config.yaml
model: "self-supervised image encoder"
dataset: "pictures of board games with random positions, seen at a slant"
train_examples: 97500
image_size: 48
crop_scale_min: 0.2
horizontal_flip: true
color_jitter: 0.6
method: "vicreg"
arch: "repvgg"
norm: "batchnorm"
activation: "gelu"
depths: [4, 4, 4, 4]
kernel_size: 3
stem: "single"
widths: [48, 96, 192, 384]
projector_hidden: 512
projector_out: 1024
projector_hidden_layers: 2
init: "trunc_normal_002"
optimizer: "soap"
beta2: 0.95
lr: 0.0035
beta1: 0.95
shampoo_beta: 0.95
eps: 1e-08
precondition_frequency: 25
max_precond_dim: 1024
merge_dims: true
one_sided: false
adamw_lr_other_params: 0.00081
grad_clip: 1.0
magnitude_pruning: 0.3
steps: 7200
batch_size: 256
epochs: 18.9
lr_schedule: "cosine"
final_lr_fraction: 0.05
warmup_steps: 210
weight_decay: 0.06
adamw_weight_decay_other_params: 0.05
Rows from block 8 of a small self-supervised image encoder, named by matrix and row number. Rows with one number belong to one channel. Each number is 50 + 15 x the weight over its row's rms, rounded and kept within 0 to 99. All counts start at 0.
After each channel's rows are labels from the 100 images, of 14848, where the channel reaches its highest value: "colour at peak" is the nearest of a few named colours to the mean colour under the peak. Only what is clearly more common there than usual is listed. The data: pictures of board games with random positions, seen at a slant. In brackets: how many of the 100, against the usual share in percent.
# c3: 3x3 conv, stride 2 (model.blocks.8.c3.weight, 192x96x3x3, each kernel summed), inputs 0-95
# c1: pointwise conv, stride 2 (model.blocks.8.c1.weight, 192x96x1x1), inputs 0-95

c3.25:49 37 60 90 66 32 77 20 39 43 87 41 47 41 45 31 19 32 57 55 61 40 51 71 47 22 65 53 39 44 35 24 44 44 63 52 63 43 44 72 47 53 53 60 56 48 48 74 79 53 36 78 49 19 43 49 15 39 55 55 41 62 31 67 40 52 49 51 49 37 44 55 48 17 73 48 50 47 55 37 62 43 59 65 63 60 67 58 36 48 48 42 63 33 29 54
c1.25:53 23 63 87 55 50 84 50 17 46 63 85 56 47 50 20 50 50 50 67 20 50 40 64 34 29 62 50 48 44 50 50 50 53 50 50 50 54 46 87 50 58 37 50 60 02 41 65 60 58 35 91 65 36 50 27 36 50 68 50 38 72 25 62 50 40 34 43 48 55 50 45 50 21 70 50 51 55 56 50 50 40 32 50 50 35 50 56 34 50 29 45 50 50 50 50
colour at peak: blue (100 vs 3.3)

c3.153:51 53 36 46 33 58 33 40 57 54 52 44 35 49 40 59 30 75 42 75 36 46 78 29 45 42 71 53 65 60 53 48 71 74 44 41 48 43 38 50 29 51 49 27 62 41 18 46 85 18 62 54 53 39 61 66 30 52 75 51 72 60 25 63 44 41 31 88 45 44 58 49 51 61 52 44 51 50 23 48 82 47 64 64 31 67 63 48 54 68 51 53 31 13 48 49
c1.153:66 71 28 50 47 64 41 42 66 50 50 51 30 50 61 50 20 50 34 69 18 39 73 41 50 50 86 50 50 65 50 50 65 80 50 46 57 50 43 41 50 56 53 09 64 46 11 35 80 16 40 48 42 50 68 65 50 42 62 53 72 50 35 50 20 36 36 79 57 62 55 37 62 50 50 39 50 31 24 45 50 46 61 58 35 44 46 45 50 49 31 50 30 26 62 50
colour at peak: grey (84 vs 49.5)

c3.37:59 65 52 48 72 44 55 78 54 52 22 53 64 56 51 31 37 64 45 27 46 54 29 45 49 42 32 68 61 56 78 44 55 66 71 52 48 53 52 76 66 21 56 52 50 32 43 64 50 48 68 69 54 43 07 33 31 27 39 54 50 59 37 74 72 38 32 58 12 50 44 61 63 37 73 41 33 32 31 45 49 57 43 36 50 49 26 80 28 52 50 61 44 47 47 71
c1.37:50 64 43 57 55 50 79 85 64 50 50 42 50 57 32 37 50 54 27 40 35 50 40 50 50 66 55 81 52 50 50 57 57 82 57 34 51 50 35 50 61 10 50 47 57 27 25 59 17 51 50 68 64 45 05 42 35 49 36 47 50 81 43 50 68 31 41 70 50 31 42 58 50 50 53 46 30 50 12 69 30 57 50 40 54 58 24 59 50 32 32 58 50 54 51 71
colour at peak: blue (98 vs 3.3)

c3.70:54 40 57 43 64 34 33 47 70 42 72 55 89 40 60 45 41 34 56 29 50 37 66 37 40 53 44 44 62 59 29 62 55 54 48 76 63 59 55 43 64 65 49 52 34 49 40 58 24 46 32 39 26 31 44 59 69 72 56 68 71 52 46 66 51 45 51 46 58 61 38 60 16 39 30 31 54 58 40 40 29 48 63 59 83 33 36 30 62 21 70 99 41 57 42 59
c1.70:73 48 29 34 81 27 17 40 52 50 74 50 77 50 51 20 53 34 50 50 53 50 63 33 60 50 58 38 65 50 43 50 60 50 78 62 49 69 45 50 64 53 50 50 28 37 50 47 38 50 50 37 13 41 29 40 68 79 50 50 59 56 52 53 36 35 24 50 50 76 50 70 26 50 50 44 55 67 40 20 50 72 50 56 76 25 35 50 56 50 40 94 45 58 50 51
colour at peak: pink (65 vs 14.8)

c3.187:60 52 54 39 48 38 42 46 41 17 55 57 57 49 31 35 48 42 38 28 51 59 59 48 59 66 53 00 47 56 46 45 39 40 76 42 42 28 69 51 64 48 58 53 49 46 80 54 35 43 95 51 42 44 50 51 29 74 32 30 55 47 20 56 52 70 34 39 60 19 57 63 70 47 64 48 52 50 49 25 66 42 66 63 58 47 37 72 39 24 40 34 69 48 37 62
c1.187:50 50 60 41 60 50 36 50 50 20 51 66 68 44 50 37 26 35 50 50 50 50 50 50 50 61 62 00 55 43 48 37 50 50 50 50 31 19 59 48 65 58 47 63 41 50 71 48 50 58 94 50 58 58 50 38 25 50 58 52 50 59 56 70 55 56 46 48 50 01 50 67 62 54 41 50 50 50 34 10 50 36 53 68 73 38 36 76 43 22 50 36 65 46 50 35
colour at peak: pink (41 vs 14.8)

c3.146:59 65 32 64 42 44 61 74 44 99 50 58 37 57 48 39 57 60 71 45 62 54 39 25 58 43 48 63 26 29 44 37 27 51 48 57 48 41 42 43 41 54 54 52 46 35 55 49 62 37 04 60 45 54 60 71 42 46 95 41 54 60 48 67 47 64 38 67 36 60 54 37 50 46 68 39 56 43 44 51 48 66 47 41 53 47 71 60 60 08 44 60 44 59 53 45
c1.146:52 68 50 58 50 42 50 56 50 99 50 55 40 58 68 50 42 50 50 32 66 38 50 25 57 50 48 55 33 50 50 39 17 50 50 41 68 23 50 50 33 40 53 50 39 60 50 50 63 50 07 64 43 72 51 63 50 39 93 29 50 60 50 64 48 78 36 65 42 70 47 50 43 75 59 45 47 50 34 68 50 60 24 50 53 51 67 50 70 19 58 66 51 72 51 50
colour at peak: grey (82 vs 49.5)